From a checkpoint of a small image captioner: encoder norm batchnorm, encoder widths [256, 384, 576, 864].
Rows from block 3 of the text decoder of a small image captioner, named by matrix and row number. Rows with one number belong to one neuron. Each number is 200 + 30 x the weight over its row's rms, rounded and kept within 0 to 999. All counts start at 0.
After each neuron's rows are labels from the 100 texts, of 14976, where the neuron reaches its highest value: "fires on" is the input token at the peak. Only what is clearly more common there than usual is listed. The data: rosettes with rotational symmetry.
# fc1: MLP up (decoder.blocks.3.mlp.fc1.weight, 384x192), inputs 0-191
# fc2: MLP down (decoder.blocks.3.mlp.fc2.weight, 192x384, transposed), outputs 0-191

fc1.153,200,189,210,191,241,235,197,88,221,189,204,190,211,229,235,181,177,174,271,240,199,272,158,210,156,180,192,151,199,193,233,170,185,150,212,182,199,233,216,180,186,145,219,132,235,169,206,240,149,175,174,181,144,222,187,205,182,163,195,241,129,175,213,191,209,193,189,220,193,193,225,155,182,226,235,259,221,209,152,191,246,163,242,190,208,214,194,197,225,241,198,147,167,184,199,177,229,208,204,176,228,182,214,218,213,227,202,234,203,206,212,237,232,214,227,220,218,249,177,197,180,256,190,205,193,149,149,159,200,151,198,223,167,209,168,194,224,149,232,190,244,199,259,179,197,187,250,203,183,209,197,193,158,184,158,142,170,234,254,216,177,173,222,189,192,161,229,189,214,213,221,199,161,235,195,210,222,200,232,207,188,228,160,225,236,162,183,176,213,216,148,206
fc2.153,223,175,205,207,165,252,183,207,177,193,175,191,290,218,164,184,202,226,233,188,215,197,205,228,229,244,223,200,190,152,217,151,220,180,215,207,236,205,238,180,151,210,189,182,220,189,234,203,178,132,226,191,141,176,229,209,207,184,171,192,133,264,190,217,228,172,210,238,248,178,198,175,153,194,214,247,197,192,169,208,166,241,242,219,232,206,203,183,198,217,181,212,211,204,164,183,235,197,243,216,187,197,230,200,181,233,192,195,278,169,225,214,175,219,192,156,200,251,212,162,187,263,179,163,181,167,157,166,195,180,231,217,145,188,194,173,171,185,194,224,248,182,216,159,221,151,183,207,184,174,234,217,196,215,180,203,157,228,205,148,183,190,181,124,189,189,196,194,215,236,177,189,229,220,208,177,239,223,224,155,166,207,166,218,180,188,201,272,237,189,88,168
fires on: "an"

fc1.339,183,218,171,208,169,226,203,214,204,165,188,173,207,216,214,196,190,184,186,240,139,157,223,189,225,235,195,175,171,218,160,138,160,247,226,247,175,226,140,163,224,187,179,189,206,231,242,220,148,205,227,132,254,213,166,203,164,157,174,131,190,177,236,135,218,213,207,197,214,170,185,258,185,192,191,219,185,156,214,256,165,130,212,169,206,241,239,214,260,269,213,178,207,217,216,225,236,218,187,203,226,216,179,183,179,197,253,179,202,204,194,232,206,164,239,232,147,174,179,241,199,209,145,179,189,186,204,232,197,241,185,220,215,184,222,277,174,214,206,159,233,200,204,222,175,203,195,239,205,164,164,165,218,222,220,227,199,163,173,199,197,174,240,200,211,216,169,195,224,208,219,231,183,179,199,148,246,137,160,227,184,168,250,201,193,140,173,195,177,205,188,208
fc2.339,245,181,214,219,164,198,193,236,206,189,218,219,174,216,187,208,267,191,178,156,241,246,245,164,187,206,184,191,207,229,207,197,197,174,226,238,202,177,217,241,197,216,194,174,151,170,180,168,152,194,195,236,137,220,232,179,210,181,140,172,195,243,153,225,216,168,255,228,168,206,203,139,179,230,141,228,154,201,226,205,201,222,168,131,168,169,195,197,186,192,140,198,190,192,189,252,245,200,160,156,199,210,184,190,209,190,152,195,233,248,229,205,174,164,195,194,229,205,222,151,170,230,255,196,211,208,179,175,210,164,247,174,198,167,154,226,312,233,211,201,211,186,224,246,243,204,203,167,225,203,225,173,177,169,162,191,197,191,186,225,185,142,222,211,193,156,207,224,267,152,185,184,234,222,219,211,196,224,215,210,176,163,239,212,154,213,175,190,245,205,228,236
fires on: "colours"

fc1.359,205,238,207,203,153,193,179,198,254,177,199,209,207,225,232,154,249,228,217,189,157,249,178,203,226,176,180,198,220,178,137,169,181,215,220,247,174,199,203,159,187,180,163,222,199,214,204,227,162,240,188,147,150,215,205,207,207,165,147,192,168,217,225,160,224,154,219,233,163,175,226,207,230,272,206,219,210,203,147,182,161,148,247,201,225,206,229,224,224,269,222,177,179,170,170,197,255,195,200,183,206,204,182,223,187,245,186,205,222,195,214,269,145,217,217,199,205,205,194,200,240,249,206,180,185,135,145,157,212,133,225,203,156,189,187,176,200,190,219,199,212,164,227,172,200,208,200,187,210,230,199,210,178,225,209,192,188,243,261,227,206,192,234,210,197,181,164,150,232,220,221,195,225,229,269,228,256,166,242,240,150,151,254,206,206,143,177,198,209,220,157,184
fc2.359,196,164,193,142,208,235,180,196,131,197,208,169,204,186,177,215,214,185,209,229,215,209,223,178,230,181,210,190,218,250,209,139,169,174,217,223,204,250,174,177,156,170,185,208,195,160,171,203,191,151,199,231,158,173,242,159,175,213,170,215,185,231,154,209,300,167,211,198,212,176,263,176,207,210,165,246,147,217,186,216,168,190,185,161,215,231,184,211,153,237,159,172,253,226,179,202,222,244,187,199,196,202,216,236,165,178,192,204,230,213,218,252,193,196,211,237,205,271,191,185,213,241,209,194,189,176,184,139,173,209,206,243,125,163,196,215,212,185,209,250,214,181,237,225,174,164,208,194,203,172,211,133,178,213,209,145,154,258,221,182,206,146,190,153,208,185,183,215,267,178,236,178,222,256,183,178,220,202,228,190,141,195,221,249,196,201,238,207,227,205,174,180
fires on: "an"

fc1.149,203,217,174,137,169,189,230,186,158,190,176,152,179,163,241,217,205,164,202,223,122,159,215,159,214,239,228,228,157,212,198,166,189,240,233,232,230,247,143,200,199,212,230,213,197,111,147,203,219,194,190,176,215,202,210,183,216,203,194,136,251,212,211,171,240,181,182,201,216,221,225,188,178,186,191,234,195,168,218,194,146,240,181,161,189,196,184,207,223,212,204,228,185,250,219,210,189,222,150,184,204,244,220,234,150,181,236,181,232,258,234,178,198,219,149,225,246,187,184,184,187,187,137,209,186,200,156,225,223,240,216,173,137,208,230,220,175,221,206,246,204,252,194,199,204,222,203,237,220,211,166,149,196,185,161,263,219,184,198,163,191,178,184,225,199,250,211,141,268,129,217,212,154,203,209,191,204,218,170,200,200,195,261,217,170,219,171,205,223,220,210,240
fc2.149,153,208,201,230,157,168,229,251,184,220,252,199,142,216,151,192,261,177,198,218,205,194,178,165,181,165,233,171,247,220,195,192,201,218,184,243,190,186,227,206,183,211,200,156,196,245,216,151,169,172,192,204,163,220,171,173,174,240,154,186,183,171,213,208,267,151,304,246,201,189,159,213,195,205,178,184,166,239,196,218,171,170,176,170,174,186,247,218,219,210,154,195,223,194,178,208,176,245,202,262,190,162,217,158,236,175,149,217,220,197,203,221,159,246,208,212,196,175,217,214,189,257,237,179,218,223,183,203,195,226,219,169,149,166,179,192,224,211,184,210,176,163,195,222,187,212,178,136,223,195,231,166,204,197,192,198,208,190,228,277,196,135,230,165,211,207,199,243,229,195,204,231,226,177,234,194,229,255,230,172,138,196,248,196,187,238,128,192,211,220,171,196
fires on: "colours"

fc1.372,220,216,147,210,186,212,185,171,228,171,197,194,182,211,268,225,206,207,186,217,149,215,200,195,210,214,171,206,176,193,146,203,114,205,201,255,209,193,198,192,240,242,188,220,232,234,201,173,172,257,166,171,187,211,157,183,155,190,180,187,193,223,225,164,216,212,214,164,207,212,206,186,248,228,188,163,180,193,157,219,172,234,212,187,195,231,205,202,227,251,227,200,175,192,206,237,185,233,172,212,206,219,175,234,155,193,248,183,235,243,194,170,179,251,217,171,210,196,210,175,213,183,190,164,204,175,207,198,215,212,208,187,205,198,202,225,192,215,244,234,188,240,192,201,175,238,259,178,272,140,159,152,192,203,185,203,194,226,195,208,250,205,186,282,224,160,273,131,199,178,233,184,188,148,136,157,246,161,192,154,147,193,207,177,197,173,150,136,250,247,163,191
fc2.372,194,212,271,186,105,219,211,237,125,185,249,174,218,234,172,223,206,184,219,189,205,228,224,165,197,199,233,200,250,224,218,188,208,176,258,182,252,232,146,174,180,156,186,159,156,215,196,194,168,170,181,205,171,174,243,205,261,143,150,191,186,194,185,194,238,157,257,204,160,152,239,206,191,246,207,236,158,238,207,204,210,175,192,167,214,223,203,173,152,191,147,200,259,205,262,207,248,200,190,185,216,239,174,218,231,210,144,188,164,175,197,197,223,147,212,214,213,235,191,191,173,213,203,218,209,227,221,228,228,192,241,197,173,174,170,200,230,227,142,204,178,199,180,211,181,211,170,187,177,224,210,209,202,192,188,173,213,154,173,208,183,205,208,188,196,262,193,226,238,199,182,206,219,227,237,189,125,205,208,248,196,211,239,238,170,218,194,254,203,259,180,160
fires on: "colours"

fc1.134,192,167,241,192,166,215,151,140,247,220,206,184,256,216,135,209,208,177,175,189,188,230,173,239,173,143,173,212,230,244,201,217,237,212,225,146,126,208,174,168,226,192,171,242,194,197,192,206,194,112,204,212,136,231,160,190,187,231,228,204,160,203,187,233,165,212,180,218,230,193,184,210,211,184,254,210,173,256,199,178,203,208,225,165,225,223,206,187,148,172,198,176,181,147,251,176,186,167,170,159,249,182,215,166,135,214,180,295,156,160,245,195,170,194,190,215,147,204,227,179,217,236,226,204,152,203,206,204,173,229,211,177,142,218,186,239,197,188,193,206,220,198,203,204,196,200,209,202,171,191,199,209,221,206,234,183,215,200,218,128,191,162,150,182,214,229,168,204,201,234,227,204,221,208,163,171,209,209,180,213,156,242,209,203,225,167,246,247,220,164,168,211
fc2.134,199,218,196,209,254,253,232,210,199,189,192,194,225,164,234,155,206,257,212,178,193,227,205,253,233,171,203,217,159,171,241,192,197,140,197,183,157,162,238,246,216,214,247,179,203,234,205,212,243,204,178,238,256,240,262,216,176,228,221,151,172,209,186,175,173,184,221,184,220,207,185,213,145,216,164,197,254,177,197,219,200,243,231,222,239,156,197,192,226,238,213,200,230,217,146,199,229,226,228,222,125,222,211,171,206,181,220,160,229,230,165,204,273,239,170,178,183,164,195,200,235,168,185,166,193,142,167,180,221,186,200,197,219,207,231,194,224,183,190,243,213,162,209,196,222,153,235,192,158,248,218,237,130,168,175,188,192,230,213,247,235,201,208,173,151,146,184,179,146,238,194,178,199,201,172,240,238,164,190,173,204,187,169,219,185,167,199,205,252,241,191,155
fires on: "an"

fc1.197,203,199,203,171,167,205,210,184,239,192,235,218,238,260,252,204,194,172,164,230,96,171,240,213,189,160,267,165,175,229,191,163,168,171,195,211,206,183,184,198,195,160,210,160,192,188,208,255,179,156,207,159,228,205,242,184,169,237,208,151,115,220,196,181,262,155,193,236,195,195,256,166,231,266,224,214,257,188,200,180,161,196,238,177,153,164,178,232,251,212,215,225,201,201,187,215,177,184,189,195,167,216,209,194,204,192,216,175,228,196,190,191,180,250,205,136,178,213,207,188,204,228,178,243,230,190,199,242,221,216,178,236,167,194,227,214,182,192,177,229,224,174,165,182,188,196,212,262,243,159,155,172,193,201,202,181,197,232,207,179,174,153,183,99,234,215,209,185,238,199,224,214,180,214,177,168,263,198,201,227,173,231,238,193,189,194,191,180,186,199,168,237
fc2.197,202,163,240,191,162,241,220,177,238,192,185,183,174,202,188,156,230,212,239,192,184,239,166,202,214,203,226,193,186,220,228,207,228,221,168,198,218,188,192,218,205,184,223,224,210,164,179,219,104,231,260,191,175,194,149,195,234,130,210,158,173,223,142,198,255,210,246,205,220,207,206,230,225,213,183,224,168,194,209,264,164,210,204,184,180,210,211,173,171,209,250,154,226,263,221,198,200,223,152,210,236,198,169,136,208,195,223,226,226,146,226,222,162,180,168,241,145,191,222,174,206,233,246,202,181,203,234,185,224,212,197,166,202,213,155,216,167,223,195,219,277,201,218,236,231,187,173,207,188,160,180,155,202,195,157,207,214,205,193,186,181,209,195,142,181,191,199,192,232,202,110,245,168,180,178,242,224,216,207,173,150,184,253,218,234,170,151,226,205,175,127,200
fires on: "colours"; "<end>"

fc1.9,209,206,230,186,209,195,173,197,194,214,158,145,241,175,212,225,212,196,239,132,217,177,172,184,224,183,239,196,220,237,231,227,216,184,228,220,179,227,214,156,152,201,164,166,230,169,210,157,154,202,270,192,190,199,246,191,192,221,228,222,203,224,212,180,228,233,172,204,215,179,236,207,146,207,226,200,218,217,168,244,239,215,217,161,219,242,192,234,192,199,215,142,182,213,201,197,171,173,225,176,250,162,213,158,195,183,152,214,190,177,159,169,223,162,221,204,178,170,210,187,239,189,202,175,214,206,177,163,197,181,242,213,219,175,187,200,173,184,115,132,247,209,184,178,183,137,131,173,191,127,221,215,189,205,221,167,158,210,174,250,176,226,242,207,210,176,214,226,233,221,180,259,271,256,176,201,200,204,178,263,175,228,254,231,221,221,235,246,219,180,170,173
fc2.9,193,191,193,222,193,195,208,181,222,210,187,254,235,212,240,199,184,281,230,249,159,232,224,220,192,203,206,196,196,169,200,174,204,205,175,209,182,190,195,212,238,188,217,157,229,236,195,220,229,228,233,198,224,258,218,196,151,218,257,190,205,169,212,146,204,130,218,213,173,205,175,199,200,189,197,195,200,169,224,192,173,265,183,230,205,150,224,175,183,212,199,224,241,217,227,195,196,214,201,226,250,218,212,260,196,236,240,231,172,167,159,224,181,254,174,188,179,215,173,122,185,234,215,234,194,137,206,188,204,158,174,221,148,208,203,226,206,150,281,185,209,180,167,207,204,251,216,232,189,177,193,146,160,187,215,197,177,224,199,167,230,176,174,151,171,166,180,205,120,198,266,170,151,176,221,172,264,159,238,147,165,186,171,160,212,184,180,180,199,171,211,228
fires on: "an"